From a checkpoint of a small encoder-decoder image transcriber.
Model: 22.4M parameters, encoder activation gelu, encoder num experts 8, encoder depths [3, 3, 3], encoder widths [48, 96, 192], decoder width 320, decoder norm rmsnorm, decoder activation gelu.
Training: 6500 steps, batches of 384.
Data: trained on analogue clock faces, 195000 training examples, 12.8 epochs.
Rows from block 7 of the text decoder, named by matrix and row number. Each number is 50 + 12 x the weight over the matrix's rms, rounded and kept within 0 to 99. All counts start at 0.
# q: attention query (decoder.blocks.7.attn.q.weight, 320x320), inputs 0-159
q.38:53 45 30 33 44 62 45 63 67 51 38 37 38 47 35 61 68 53 44 52 57 60 26 42 56 44 51 35 41 52 58 63 59 49 72 80 39 64 50 44 63 59 40 34 69 22 51 54 44 44 40 57 55 58 47 56 47 40 25 48 65 44 39 27 39 37 53 45 53 32 50 31 41 72 60 56 42 64 67 38 45 58 38 53 54 47 61 61 63 53 56 65 53 62 39 52 34 46 33 59 31 44 55 77 52 34 43 50 45 56 60 52 55 26 47 52 51 48 66 55 36 37 66 63 48 52 62 53 39 41 63 61 58 63 40 44 49 69 44 42 29 42 45 42 48 30 43 49 51 40 31 63 37 65 53 51 66 49 79 48
q.39:64 47 41 55 39 56 62 35 51 49 58 53 72 57 66 63 69 51 74 52 51 47 65 55 41 47 43 62 50 63 43 38 51 68 52 30 36 62 61 66 49 46 54 62 61 65 51 52 67 42 58 55 36 63 59 55 47 40 74 61 61 58 67 64 47 39 57 66 45 68 42 35 57 42 40 33 67 56 38 59 67 68 54 72 44 53 70 32 48 45 59 24 55 28 61 56 51 59 52 28 37 57 55 47 52 64 48 33 60 46 52 36 53 60 44 58 53 51 51 62 61 61 45 48 65 32 49 27 42 35 50 65 43 44 47 48 32 46 34 53 61 37 35 39 40 47 58 50 17 47 47 51 40 58 46 44 57 44 51 58
q.40:54 42 30 47 44 42 70 60 42 62 49 40 50 59 60 76 31 69 62 54 57 40 37 53 51 37 47 69 70 30 62 53 56 50 55 40 43 34 46 38 57 43 57 65 32 48 59 41 55 41 43 60 60 44 53 53 39 59 65 28 39 59 67 78 66 60 53 50 53 90 73 43 66 25 41 39 67 71 27 54 72 60 51 49 44 67 51 56 53 50 69 44 58 45 38 66 50 83 35 38 52 37 52 31 65 69 41 30 43 65 29 72 38 59 54 54 64 54 33 78 56 51 69 20 32 33 61 46 20 34 82 66 47 67 43 66 42 29 44 53 43 53 34 62 59 41 49 55 45 60 52 72 31 48 49 55 63 55 61 29
q.41:78 18 46 62 47 37 57 64 43 32 52 54 51 60 17 68 48 69 72 42 55 48 41 65 49 59 41 44 45 60 47 16 39 51 68 15 46 38 72 58 43 51 45 68 42 60 41 40 57 22 29 50 55 55 55 54 33 45 47 56 65 53 68 46 65 56 28 74 52 60 47 36 48 38 45 29 60 35 33 54 30 71 64 60 36 45 59 66 46 74 59 46 49 38 63 46 15 69 62 42 47 57 44 48 44 63 45 28 63 72 55 43 43 67 34 64 59 47 51 72 73 26 51 48 51 49 51 65 35 55 47 23 70 66 43 56 44 32 59 50 46 53 39 44 50 44 56 53 50 39 56 43 48 36 54 43 56 45 49 52
q.42:57 39 57 33 51 51 62 49 51 37 39 59 58 46 71 65 74 51 52 60 52 43 53 45 52 42 37 63 50 49 61 47 53 64 37 56 44 51 50 68 50 39 45 42 69 33 49 66 69 34 50 45 48 40 36 72 46 52 46 48 64 71 46 59 39 60 72 61 41 84 36 43 58 28 39 22 32 50 61 51 48 67 34 65 52 41 64 44 53 34 53 45 35 30 37 67 48 56 43 67 52 33 46 53 74 64 38 44 58 52 39 65 27 70 61 59 56 37 48 58 38 33 47 45 59 45 70 51 56 56 53 35 59 43 48 54 39 32 41 69 55 55 33 42 65 62 58 43 41 63 43 44 55 48 37 46 51 46 40 56
q.43:58 52 28 63 45 46 51 64 41 68 34 47 66 42 53 43 30 55 46 48 44 68 55 53 53 56 84 24 44 56 44 51 64 56 49 59 60 54 31 30 63 41 54 24 61 47 43 47 32 68 35 43 32 48 56 27 49 46 53 58 47 48 55 41 68 55 21 48 56 19 61 60 37 61 62 80 40 51 50 60 33 33 70 21 49 60 21 74 24 59 59 65 62 46 29 33 62 40 69 53 59 56 57 65 38 44 33 53 30 47 56 58 62 36 35 48 57 57 44 61 52 24 32 57 54 64 49 66 41 58 46 17 68 36 52 25 62 71 59 27 63 63 61 49 55 41 43 35 45 34 46 55 46 45 54 70 50 48 51 28
q.44:67 48 33 46 48 60 33 38 53 45 77 67 62 51 31 60 46 65 66 40 42 52 32 20 40 33 46 40 69 62 56 34 59 64 62 19 62 44 23 35 37 45 34 71 51 63 49 55 54 60 58 51 63 41 43 59 39 45 47 66 38 33 62 58 62 38 35 35 50 47 47 43 59 80 54 39 58 43 51 59 51 35 67 53 53 34 69 65 44 58 58 27 45 60 53 58 35 54 30 34 40 77 41 33 52 37 51 66 39 67 74 41 57 49 43 58 59 39 43 40 42 44 66 49 49 41 48 74 24 44 42 56 40 69 48 37 31 45 65 44 65 49 45 44 32 50 48 62 48 49 50 50 68 36 53 49 63 63 48 87
q.45:35 51 59 37 65 59 37 26 55 39 72 64 52 56 64 57 26 50 51 59 52 61 70 63 33 55 49 53 47 39 60 47 44 54 28 35 37 43 43 32 44 55 36 54 53 75 59 50 28 68 35 42 27 38 57 40 49 63 59 66 64 35 65 71 49 59 36 34 31 55 30 68 71 38 33 41 52 41 37 50 60 53 42 51 48 37 62 50 45 43 44 59 56 44 66 50 66 45 62 27 59 60 53 39 55 36 53 39 41 33 54 55 46 60 49 53 41 38 49 67 50 55 65 67 49 39 50 56 55 42 40 51 40 40 64 32 59 42 45 47 66 71 66 42 38 51 69 62 66 77 59 43 34 58 62 75 45 69 35 40
q.46:54 66 59 40 45 48 52 45 67 44 57 51 38 50 56 22 56 43 36 53 60 58 71 37 50 54 49 50 46 67 38 60 38 45 34 64 39 54 50 28 38 44 37 47 55 44 65 51 25 49 48 50 36 47 46 61 44 35 38 50 53 46 41 33 41 44 66 40 56 35 22 57 54 47 48 62 44 56 53 62 44 38 59 50 63 37 49 33 47 62 41 61 34 47 48 25 56 39 49 44 62 42 54 51 41 36 49 63 49 30 64 58 62 49 68 42 35 58 43 41 35 57 41 57 35 45 46 30 68 50 26 61 59 20 51 38 38 67 53 55 45 48 57 45 52 54 48 34 62 41 42 56 47 57 68 41 35 42 59 44
q.47:53 50 61 49 50 67 48 54 72 31 77 39 50 51 70 60 63 41 62 40 63 57 44 49 36 28 31 66 58 61 36 57 65 65 46 45 41 52 63 55 55 43 46 55 39 38 39 52 39 19 63 39 41 56 62 74 49 48 72 66 36 56 66 53 53 53 66 53 55 54 53 50 56 38 51 48 42 61 39 50 64 69 59 69 52 37 46 26 55 35 50 46 45 50 63 46 58 65 51 35 61 51 44 47 70 48 40 48 35 50 64 39 58 60 52 56 51 61 64 52 57 56 72 40 37 34 49 32 36 57 46 50 56 35 47 52 40 56 50 46 53 48 42 63 50 33 44 55 50 43 64 57 47 60 48 38 54 61 53 62
q.48:45 31 56 45 69 39 78 76 59 46 50 45 60 40 50 56 74 48 56 39 55 56 56 53 40 50 41 37 53 55 62 53 55 62 66 64 57 59 40 73 50 59 44 53 50 40 36 40 54 35 56 36 48 65 69 69 46 45 41 48 45 53 60 26 46 54 56 54 55 38 39 44 47 64 43 51 39 45 61 32 74 38 39 42 40 63 59 40 64 63 57 49 35 43 47 53 65 61 51 40 45 48 44 72 55 34 33 48 53 46 46 39 56 45 59 30 55 42 54 51 58 62 38 55 45 61 67 38 39 42 47 50 48 53 68 51 57 59 54 54 34 61 41 49 37 60 48 35 37 40 62 64 43 55 44 49 66 41 61 35
q.49:51 61 24 57 52 51 35 39 25 73 40 62 54 57 42 48 40 34 45 58 37 44 51 56 41 53 71 46 46 53 51 56 49 58 66 55 61 47 30 43 36 39 66 44 54 57 67 36 55 37 35 61 37 53 38 31 53 50 67 55 52 41 54 63 45 65 47 42 56 52 46 68 40 60 37 72 50 53 50 53 49 57 65 19 35 64 41 70 27 42 61 31 49 58 46 39 58 60 49 48 71 43 62 38 32 53 41 58 47 57 63 56 57 25 57 75 60 66 49 54 54 36 50 47 46 53 61 52 49 38 61 43 71 72 37 50 49 32 70 41 59 58 62 42 25 36 56 61 67 42 45 51 57 31 58 60 39 53 56 46
q.50:41 55 50 45 41 45 47 49 47 46 47 34 47 49 59 57 69 36 53 48 58 29 68 45 42 41 40 58 27 35 50 44 44 68 50 88 43 60 65 55 51 47 56 51 60 36 66 65 46 51 36 35 77 62 57 57 64 39 62 58 34 50 49 40 56 50 75 67 44 78 56 58 47 17 48 47 51 67 63 58 39 61 62 49 51 55 59 28 71 33 58 58 59 28 44 62 46 66 55 49 32 35 52 53 65 63 51 18 42 52 50 54 51 59 42 45 46 47 61 48 40 43 51 45 57 46 54 55 63 48 61 52 63 33 64 65 38 49 35 60 49 32 64 59 75 48 58 42 47 43 49 63 47 40 42 50 60 42 59 29
q.51:35 45 51 58 40 53 49 42 73 69 53 48 61 63 58 51 37 62 48 66 37 53 44 50 22 56 47 37 60 43 42 33 61 65 37 11 44 53 45 46 23 36 51 43 56 60 58 40 21 54 42 31 41 37 55 35 51 44 28 47 46 45 45 44 43 42 31 15 35 30 36 54 55 63 49 69 57 58 53 59 33 43 46 37 41 52 48 76 56 40 39 39 47 39 39 44 66 33 59 51 58 63 56 34 35 32 67 58 58 25 61 33 67 46 56 42 56 33 56 48 45 45 52 71 43 43 55 54 55 43 32 71 41 56 43 42 48 54 69 42 43 56 76 44 50 55 42 68 76 48 53 43 43 34 51 68 37 65 56 71
q.52:46 33 47 65 54 55 29 39 66 65 58 51 59 67 43 61 25 49 33 42 41 47 36 48 18 47 63 34 60 55 56 36 64 58 57 50 57 47 23 31 30 52 39 42 71 35 52 41 23 76 45 48 40 45 68 44 75 44 24 62 60 44 26 52 50 52 55 33 34 28 49 43 35 74 38 73 62 33 46 47 49 41 45 38 55 49 55 76 44 39 59 65 48 47 47 39 40 51 34 36 65 74 43 58 55 35 60 55 50 37 60 47 74 30 57 52 36 53 38 55 54 45 72 81 31 50 45 57 54 66 45 74 40 71 30 35 67 44 43 48 46 72 75 48 33 32 45 45 57 70 61 39 53 35 61 54 36 74 55 63
q.53:64 60 61 38 59 38 43 38 52 54 56 51 48 68 54 30 79 31 47 48 42 67 45 25 43 30 37 38 42 49 39 65 49 63 43 64 54 49 54 68 58 51 60 62 53 38 44 58 52 52 54 41 63 57 64 62 51 45 48 63 57 45 37 49 30 57 46 38 36 32 29 37 44 56 50 48 55 53 55 39 52 39 39 57 56 53 53 38 67 59 47 43 46 44 71 44 46 34 42 55 34 51 47 45 70 37 39 79 41 51 71 25 72 49 64 48 68 40 59 40 44 71 48 69 40 28 44 62 68 55 29 49 38 50 51 39 42 41 40 60 54 43 65 53 44 49 59 39 61 52 61 52 50 52 61 42 63 54 46 73
q.54:44 67 54 53 48 47 60 47 36 48 56 66 72 72 44 54 42 38 53 59 63 40 46 67 51 38 62 54 62 52 46 59 64 39 35 46 58 54 47 58 50 43 44 52 38 76 60 57 62 35 31 50 61 63 65 62 42 62 80 54 44 50 75 80 73 52 40 59 37 52 65 42 56 29 41 55 43 52 49 57 64 66 55 59 46 52 58 68 38 68 71 67 59 59 36 39 60 49 50 49 45 39 46 40 50 61 59 25 47 71 57 69 44 56 41 38 58 46 37 48 58 66 65 30 58 51 54 51 26 57 62 37 52 33 54 60 58 34 33 59 40 57 34 58 71 36 66 54 47 43 54 67 48 34 57 68 47 48 53 38
q.55:40 54 51 55 64 44 49 54 65 34 68 44 69 47 61 39 55 45 35 42 58 53 56 37 55 45 45 26 47 46 59 87 45 24 62 79 52 65 27 55 51 44 40 45 60 30 45 63 53 52 66 31 55 69 44 62 45 52 48 57 43 56 42 49 53 48 47 44 58 44 49 61 42 78 41 64 54 61 39 60 59 55 29 41 58 43 53 34 48 49 48 43 56 51 41 49 69 30 50 57 50 49 60 69 51 24 32 62 45 62 55 47 70 49 67 60 55 31 63 40 38 68 39 41 48 40 56 46 51 56 49 73 32 42 48 58 52 48 40 46 46 61 59 45 36 54 47 31 42 46 50 69 61 52 35 48 48 47 49 49
q.56:35 41 38 53 45 50 42 38 35 53 21 34 43 62 41 57 25 44 48 49 28 46 38 44 37 46 75 39 61 25 41 64 62 40 80 52 59 50 37 33 38 58 60 49 44 58 59 40 32 66 48 50 66 38 57 28 53 59 42 57 39 54 40 34 84 51 18 38 36 27 52 48 38 65 59 44 30 40 60 63 41 31 71 50 43 90 38 67 34 77 50 58 61 48 37 52 32 37 42 63 58 45 56 58 60 32 63 53 60 16 47 49 56 43 41 48 38 48 48 67 53 23 84 57 36 63 59 79 33 66 51 26 60 71 30 40 70 53 62 48 30 42 64 56 48 30 38 43 87 63 59 51 68 48 24 72 60 72 30 43
q.57:50 36 35 73 36 55 52 50 43 69 43 62 50 65 42 60 28 65 58 59 30 56 51 47 37 41 66 62 68 38 46 60 63 47 40 43 67 37 25 55 26 43 55 43 38 74 56 51 55 54 45 47 40 55 66 42 52 64 55 46 25 50 37 74 66 44 45 64 33 65 74 49 60 38 40 70 71 58 35 62 61 48 56 42 60 51 45 62 52 52 68 55 42 49 26 56 34 45 40 44 63 46 57 35 42 56 73 52 52 59 52 70 41 43 39 60 42 43 48 49 52 46 54 45 46 39 48 43 22 46 58 55 62 72 47 52 57 51 52 52 58 49 40 44 42 60 52 56 63 42 57 34 58 43 67 69 58 43 36 39
q.58:59 42 52 45 56 68 51 47 55 30 32 50 29 46 50 54 47 39 32 44 50 63 71 54 49 62 57 32 22 30 56 44 64 45 58 35 40 51 43 26 39 63 67 49 48 52 47 36 51 46 65 49 48 25 30 38 65 63 26 41 49 44 47 12 72 56 36 59 44 23 53 74 34 72 49 67 53 29 52 51 17 47 71 31 46 71 33 49 32 58 40 70 50 68 31 46 26 38 64 64 41 50 27 40 43 47 57 58 33 23 64 38 51 51 38 57 46 52 46 62 61 26 54 58 38 70 64 75 45 55 46 19 46 53 35 55 50 56 68 32 25 54 44 59 27 55 34 51 72 31 35 22 63 58 52 73 43 78 45 66
q.59:41 56 47 41 47 61 59 57 56 58 43 39 48 37 28 43 42 51 39 44 56 23 63 53 50 61 55 68 35 46 47 48 48 48 51 64 41 40 57 67 44 47 55 32 60 37 59 31 50 51 32 59 44 56 35 58 55 42 51 39 43 56 35 26 45 38 49 45 37 37 46 33 39 38 38 48 42 58 52 33 49 59 40 50 58 74 49 48 48 48 53 47 42 56 42 69 43 62 42 55 49 36 44 57 68 62 51 52 39 64 42 55 27 56 40 45 54 40 54 47 40 40 52 50 37 70 61 43 53 47 64 51 54 58 64 70 51 69 63 55 43 52 49 40 53 66 39 52 47 34 30 49 49 57 36 60 49 48 35 44
q.60:61 60 55 40 46 51 36 44 40 46 40 58 63 57 53 51 41 46 61 47 64 37 44 60 62 52 68 46 58 44 40 58 46 55 47 41 47 42 38 33 47 58 48 49 42 50 38 52 48 59 67 49 52 32 47 43 44 52 33 38 38 60 29 28 57 64 57 58 37 60 64 57 46 58 47 61 46 41 52 34 18 39 50 43 38 52 39 51 39 46 57 41 43 54 53 48 22 54 62 67 36 44 49 53 67 42 49 51 45 33 58 54 53 37 51 64 60 61 69 61 60 29 45 51 65 52 44 54 44 60 59 31 57 62 47 40 41 70 62 56 34 60 51 49 54 53 53 57 56 54 43 52 39 58 39 61 46 53 54 59
q.61:38 42 52 40 50 59 73 65 68 14 67 54 60 40 72 39 76 35 53 30 57 54 38 54 73 35 35 60 38 52 36 51 62 39 51 85 57 53 66 50 87 70 60 44 46 28 38 71 62 48 56 37 63 58 51 63 47 49 76 58 35 62 78 38 39 45 88 56 80 58 56 41 54 44 58 24 45 63 51 58 77 62 49 51 74 38 76 36 61 47 41 47 52 49 61 59 73 44 36 66 41 34 59 59 59 37 31 36 50 63 44 51 35 47 65 31 46 58 62 30 51 63 30 46 64 50 68 31 42 52 54 48 53 44 70 46 26 59 31 60 48 46 54 58 65 53 69 24 30 30 55 73 51 56 37 45 44 21 61 44
q.62:47 58 64 23 52 55 50 62 68 19 34 39 46 34 46 59 72 37 30 32 50 37 46 32 65 41 58 27 41 58 64 62 50 47 57 69 52 43 60 35 48 56 44 50 55 15 21 37 36 62 51 48 49 49 42 61 74 27 13 43 75 54 44 32 60 43 67 41 53 39 28 51 40 68 61 39 34 40 59 28 35 40 43 37 55 64 63 34 48 45 40 71 51 53 66 35 42 38 40 64 36 43 40 78 51 54 44 65 47 34 68 29 62 47 67 61 39 51 63 48 31 20 45 69 39 64 62 62 55 43 45 61 53 60 66 51 33 61 63 32 49 51 62 52 20 60 52 40 55 56 42 34 42 55 46 29 62 51 64 41
q.63:53 39 43 61 39 44 54 61 70 33 51 52 68 46 51 47 51 42 53 47 47 60 34 35 61 51 59 30 53 67 48 75 73 36 54 65 58 53 23 49 37 39 42 37 48 23 50 52 56 68 44 46 53 52 70 63 61 40 59 54 50 37 71 40 44 36 40 25 54 33 72 52 54 81 67 70 52 63 47 46 67 32 54 39 48 39 69 39 44 68 42 53 37 44 54 34 44 40 55 25 54 57 70 58 41 35 44 77 52 65 59 32 75 18 53 38 46 53 48 48 41 45 59 63 58 44 61 46 38 52 43 77 60 56 50 36 48 40 34 41 62 48 41 52 44 30 33 61 24 52 60 49 62 35 47 41 61 57 76 54
q.64:61 48 49 13 41 57 45 56 58 32 64 53 50 23 39 45 50 40 55 42 41 61 44 31 27 56 37 18 36 43 35 49 14 45 27 40 48 60 54 56 53 60 21 77 49 69 55 41 63 41 49 62 30 37 49 74 34 50 56 60 54 44 28 05 61 32 52 47 50 52 56 70 68 64 53 31 56 51 46 59 52 44 47 52 67 37 53 59 66 33 54 46 59 43 47 42 60 74 40 69 30 63 59 25 38 53 33 60 53 73 72 58 71 34 50 42 43 40 64 52 57 50 19 60 74 41 23 52 56 43 40 40 50 46 41 47 62 36 64 67 36 58 50 74 62 65 56 47 35 56 45 50 70 62 42 63 44 52 44 41
q.65:73 56 28 73 41 41 46 36 34 67 22 31 47 61 39 98 38 69 50 64 73 33 50 60 45 51 78 56 62 59 46 61 62 63 64 33 84 30 47 45 52 48 57 37 49 45 41 34 27 35 66 68 51 46 54 43 52 25 24 57 43 25 48 71 81 65 37 58 47 17 57 39 47 38 43 60 41 29 41 61 24 59 72 80 28 26 26 74 30 43 49 30 65 68 50 59 34 23 72 31 55 48 54 75 80 40 70 59 50 20 42 57 42 49 34 70 52 52 25 67 51 36 94 62 55 43 45 67 10 32 59 62 58 61 33 57 57 72 63 23 38 60 18 52 37 38 59 90 66 32 53 38 50 34 48 66 36 62 56 47
q.66:58 52 50 64 50 62 41 37 61 62 26 38 46 48 30 59 47 63 49 36 67 50 49 41 58 38 48 45 42 50 62 34 74 45 62 47 54 51 72 48 62 63 57 56 50 43 47 37 51 57 38 59 44 51 64 35 45 47 60 31 62 49 62 74 53 45 39 51 48 68 66 47 58 42 38 64 61 55 49 45 36 45 48 55 47 47 37 48 48 58 59 44 50 46 64 51 46 45 48 13 63 46 59 78 60 54 61 21 34 42 53 60 37 73 50 50 60 78 23 57 61 53 45 38 57 51 52 43 41 60 44 52 48 63 41 53 40 57 49 31 65 58 35 46 30 45 33 68 40 48 61 64 49 49 69 35 38 65 71 60
q.67:62 54 59 39 48 67 33 66 40 46 65 40 63 30 59 75 65 63 59 46 43 40 40 24 33 53 48 49 30 21 56 29 40 78 36 24 31 41 74 44 24 45 67 66 59 56 46 25 48 51 55 67 60 18 59 82 51 68 58 44 54 59 43 46 60 53 63 37 47 69 39 65 79 35 49 27 39 38 53 51 42 62 49 67 68 34 30 53 66 34 44 40 41 43 54 55 37 57 51 62 25 39 49 36 45 43 55 65 40 29 69 45 34 53 32 56 42 74 58 32 69 23 42 50 56 61 51 57 45 51 43 41 50 69 38 89 39 34 79 54 35 55 29 55 34 65 26 60 78 49 54 27 41 58 48 69 65 62 57 49
q.68:33 36 46 63 56 60 40 49 25 54 54 49 52 57 54 42 57 65 30 58 44 63 35 38 59 64 41 41 44 64 41 64 48 51 43 43 60 46 33 57 55 62 44 43 69 40 53 67 49 50 46 56 58 51 44 45 66 44 28 41 30 43 42 34 62 43 27 54 60 22 50 61 43 54 47 60 36 39 48 39 50 53 51 60 53 77 47 62 40 40 52 49 39 43 45 47 41 59 62 45 51 43 40 50 28 48 35 67 43 65 66 34 61 31 44 49 48 41 49 46 61 49 62 44 53 42 31 53 67 36 45 43 57 53 61 36 50 67 65 51 59 49 64 50 52 58 62 57 36 28 45 56 66 37 59 63 40 30 55 41
q.69:58 57 51 52 60 73 43 45 68 23 51 41 73 56 77 52 65 54 53 48 49 58 64 47 32 27 26 46 25 46 39 45 43 49 42 57 36 73 67 43 41 46 56 48 35 52 41 65 55 55 53 61 51 51 54 58 30 49 38 38 50 53 62 63 41 46 57 32 29 61 26 59 34 60 39 53 55 61 66 48 65 60 51 56 60 36 54 39 66 58 50 52 61 45 55 61 67 56 56 74 34 52 36 49 45 33 36 41 34 49 40 40 46 38 59 50 60 38 64 40 44 50 43 60 45 44 62 52 73 48 48 37 36 62 57 52 33 56 34 56 66 42 39 43 54 50 62 36 53 51 32 57 38 64 60 29 57 51 44 52
q.70:43 46 64 75 55 68 44 51 59 35 49 49 72 29 47 39 42 60 38 45 57 41 62 47 53 59 62 59 35 51 63 41 28 61 49 55 43 57 51 42 55 72 39 58 50 51 48 59 45 66 30 51 51 54 39 59 64 68 40 63 73 55 44 41 40 55 54 33 45 54 59 59 45 54 49 46 49 35 45 74 50 74 59 59 50 39 40 50 54 44 34 46 26 48 56 45 60 42 30 54 55 52 69 48 41 24 36 62 64 51 54 30 46 44 59 45 32 62 55 47 74 39 25 63 42 61 43 77 33 53 54 52 37 65 36 53 37 46 72 49 71 44 35 55 43 70 40 52 76 53 47 35 54 63 33 44 65 58 58 46
q.71:45 58 60 63 51 50 41 55 36 54 65 58 47 46 54 57 34 71 67 50 55 58 32 60 55 56 38 64 63 53 44 55 33 39 45 37 82 43 62 35 62 40 66 43 65 60 44 31 30 48 45 71 37 48 42 61 54 50 47 53 42 57 20 61 51 49 39 43 52 57 40 50 71 35 37 47 54 29 70 34 28 49 50 42 58 51 45 82 55 44 47 51 45 59 57 47 51 40 59 38 36 67 55 46 55 69 52 73 53 51 56 60 53 56 47 54 40 63 26 55 55 53 64 67 61 36 57 46 28 64 43 54 49 64 47 69 61 61 53 55 60 50 31 56 54 50 60 64 57 61 56 34 49 39 59 69 35 54 46 49
q.72:34 38 48 47 53 61 34 33 48 58 54 58 57 46 72 40 47 45 62 49 35 41 46 46 60 67 41 57 56 39 39 52 49 55 41 65 75 64 15 59 50 53 52 47 69 64 44 63 37 56 44 49 55 58 44 40 73 54 31 44 33 40 34 48 43 57 58 52 40 25 45 49 34 40 64 37 39 35 38 67 52 49 57 58 43 57 69 53 57 36 61 35 64 45 43 27 41 25 51 62 65 55 51 42 32 51 36 69 55 48 48 44 45 46 70 46 58 54 59 41 47 48 52 42 48 30 39 68 66 44 47 69 56 51 50 42 50 46 50 56 60 36 44 51 40 62 59 50 57 56 43 49 53 55 49 36 33 35 51 32
q.73:65 60 51 36 51 36 72 71 52 44 52 62 52 65 47 65 64 64 46 49 28 42 41 29 46 56 53 47 52 43 45 23 51 58 33 33 39 61 47 57 49 56 63 62 68 59 65 40 62 53 47 54 51 44 72 51 50 31 50 58 32 60 54 34 78 31 51 55 51 34 62 41 39 29 50 51 59 62 47 46 52 57 46 58 81 40 35 56 48 27 32 44 56 30 80 46 52 63 47 42 44 57 47 21 62 50 50 61 61 49 67 55 41 41 66 62 63 62 63 30 68 47 77 43 69 38 59 40 54 55 57 53 53 65 68 52 38 43 47 62 43 50 38 49 47 62 47 43 47 55 40 50 56 56 29 53 45 57 66 54
q.74:60 63 61 53 54 51 50 29 40 61 49 76 32 37 55 45 34 63 49 38 51 46 54 60 67 46 38 48 59 63 63 37 44 46 52 53 63 51 62 51 66 54 55 49 70 56 47 45 54 46 58 46 45 55 41 64 46 45 48 52 55 63 58 45 51 46 63 47 49 45 37 53 61 59 56 59 37 65 52 46 42 34 31 40 38 55 49 56 42 71 52 60 57 51 38 53 51 49 47 24 60 67 42 67 53 59 54 62 51 47 33 44 53 71 47 56 56 60 33 56 50 46 55 59 45 49 45 49 48 41 44 66 55 38 33 57 58 59 40 58 36 76 42 71 37 61 56 56 60 65 48 58 53 58 47 56 43 55 46 42
q.75:37 54 57 53 35 34 60 48 49 71 59 40 43 59 51 58 33 46 55 53 38 63 43 49 59 77 65 37 72 52 41 61 68 32 54 36 57 40 45 48 53 48 67 37 65 66 55 43 60 57 70 54 62 53 37 59 73 42 39 35 21 59 29 52 53 63 60 57 54 20 58 33 53 64 35 60 36 30 51 50 48 35 42 36 42 49 67 72 43 32 61 38 55 55 60 41 45 45 64 22 44 53 58 53 46 67 64 65 53 51 54 42 44 45 52 68 65 37 49 52 58 39 68 59 68 50 51 36 47 52 45 53 31 42 51 31 59 70 57 59 42 60 61 37 62 58 54 63 59 66 38 62 48 51 48 69 52 62 42 47
q.76:45 48 55 79 58 60 42 30 54 67 34 55 57 36 43 41 20 57 40 70 47 60 53 50 45 60 65 68 62 59 54 50 54 36 43 49 70 60 36 49 54 64 51 35 59 39 43 51 50 67 44 49 44 64 55 31 47 42 52 43 60 50 31 60 50 76 49 46 56 56 42 34 47 74 35 65 65 53 55 44 51 57 62 47 50 42 53 69 36 58 44 47 36 48 46 41 59 39 48 29 47 70 62 54 35 46 54 43 56 44 46 31 49 69 41 63 50 48 25 48 30 65 54 56 45 38 32 73 51 61 48 50 28 47 70 65 54 47 70 36 65 62 30 32 45 40 60 74 41 67 45 31 51 32 66 50 59 44 47 39
q.77:59 44 75 49 40 60 36 37 61 47 55 60 61 26 54 56 58 67 67 43 64 56 32 51 55 19 44 72 39 36 39 34 36 74 39 26 57 52 83 65 69 23 44 53 36 59 44 24 32 46 32 77 38 58 72 65 49 60 70 58 78 64 78 47 69 33 57 37 39 81 39 41 57 24 28 30 38 60 56 44 31 78 57 81 41 10 63 50 62 60 37 64 46 32 78 80 55 63 53 36 42 61 51 63 41 58 73 18 54 55 38 41 39 86 42 46 43 99 33 69 63 35 26 54 30 45 26 60 14 50 37 50 47 67 30 94 17 40 50 62 45 62 21 52 63 55 53 60 63 56 63 38 25 60 58 55 75 71 60 41
q.78:42 48 60 66 65 37 37 45 62 59 38 65 32 38 62 59 48 55 35 46 62 55 50 59 64 38 61 67 66 49 61 50 51 54 29 43 54 36 67 36 58 46 54 62 62 58 49 26 55 54 35 73 47 29 61 44 59 48 45 53 47 60 29 65 60 53 40 44 45 32 62 46 51 40 38 56 48 59 56 43 43 42 42 57 56 29 64 71 34 54 31 55 41 66 70 70 48 54 43 14 61 56 68 54 43 53 51 66 59 57 63 55 38 53 43 58 37 73 27 48 31 45 60 64 66 51 52 34 43 50 53 58 37 45 54 82 43 46 51 55 39 62 36 48 53 60 45 74 61 52 48 59 54 55 47 66 61 61 35 55
q.79:66 49 56 50 64 47 46 49 63 42 64 44 51 34 60 55 55 38 47 39 45 58 68 30 47 41 56 40 42 39 43 45 27 42 64 47 45 40 45 45 29 51 52 59 39 47 51 55 68 41 56 44 44 57 59 58 38 58 45 43 66 39 67 35 64 52 46 65 48 44 40 64 61 30 67 40 62 69 51 57 49 57 54 60 71 44 64 45 54 53 46 65 58 38 44 48 58 48 45 72 48 43 46 33 50 37 32 72 45 64 57 62 60 66 55 46 42 40 66 44 55 63 48 65 43 43 49 36 41 54 42 53 55 35 68 39 51 33 43 66 52 33 31 42 70 53 38 44 34 55 57 62 37 62 44 54 48 59 61 41
q.80:63 57 56 51 49 44 71 63 40 46 45 52 43 62 35 39 42 30 28 50 33 50 75 59 69 76 57 31 56 48 45 57 66 45 63 52 40 48 43 49 40 40 37 50 47 69 55 59 50 41 51 58 49 34 54 47 53 47 48 38 36 38 57 58 38 40 46 77 52 31 61 41 59 31 43 67 46 45 29 46 54 28 73 26 47 58 58 38 44 48 47 49 52 37 38 56 56 45 47 48 48 69 50 41 52 66 42 47 56 35 43 57 47 51 48 60 38 25 75 49 60 56 44 57 54 39 48 29 80 38 55 36 55 38 61 27 47 54 52 65 33 54 67 49 46 62 67 57 24 28 58 50 51 51 44 58 44 44 55 35
q.81:48 43 32 41 42 55 47 30 52 70 55 66 40 58 35 48 39 40 29 67 50 63 55 45 64 58 45 68 53 52 54 70 70 40 50 48 58 54 47 39 46 61 70 26 65 61 42 38 37 31 67 45 61 50 40 25 52 32 56 30 52 56 28 58 45 47 46 60 67 39 64 28 33 42 50 57 54 62 50 42 49 42 68 43 45 40 58 70 25 58 56 42 67 57 56 56 53 34 58 25 55 66 59 50 48 52 75 61 34 38 34 52 43 51 26 58 38 51 40 51 41 70 68 63 46 64 46 36 47 56 47 47 47 44 64 60 76 53 49 57 39 67 65 38 36 55 37 58 33 49 49 55 61 31 70 67 50 42 28 53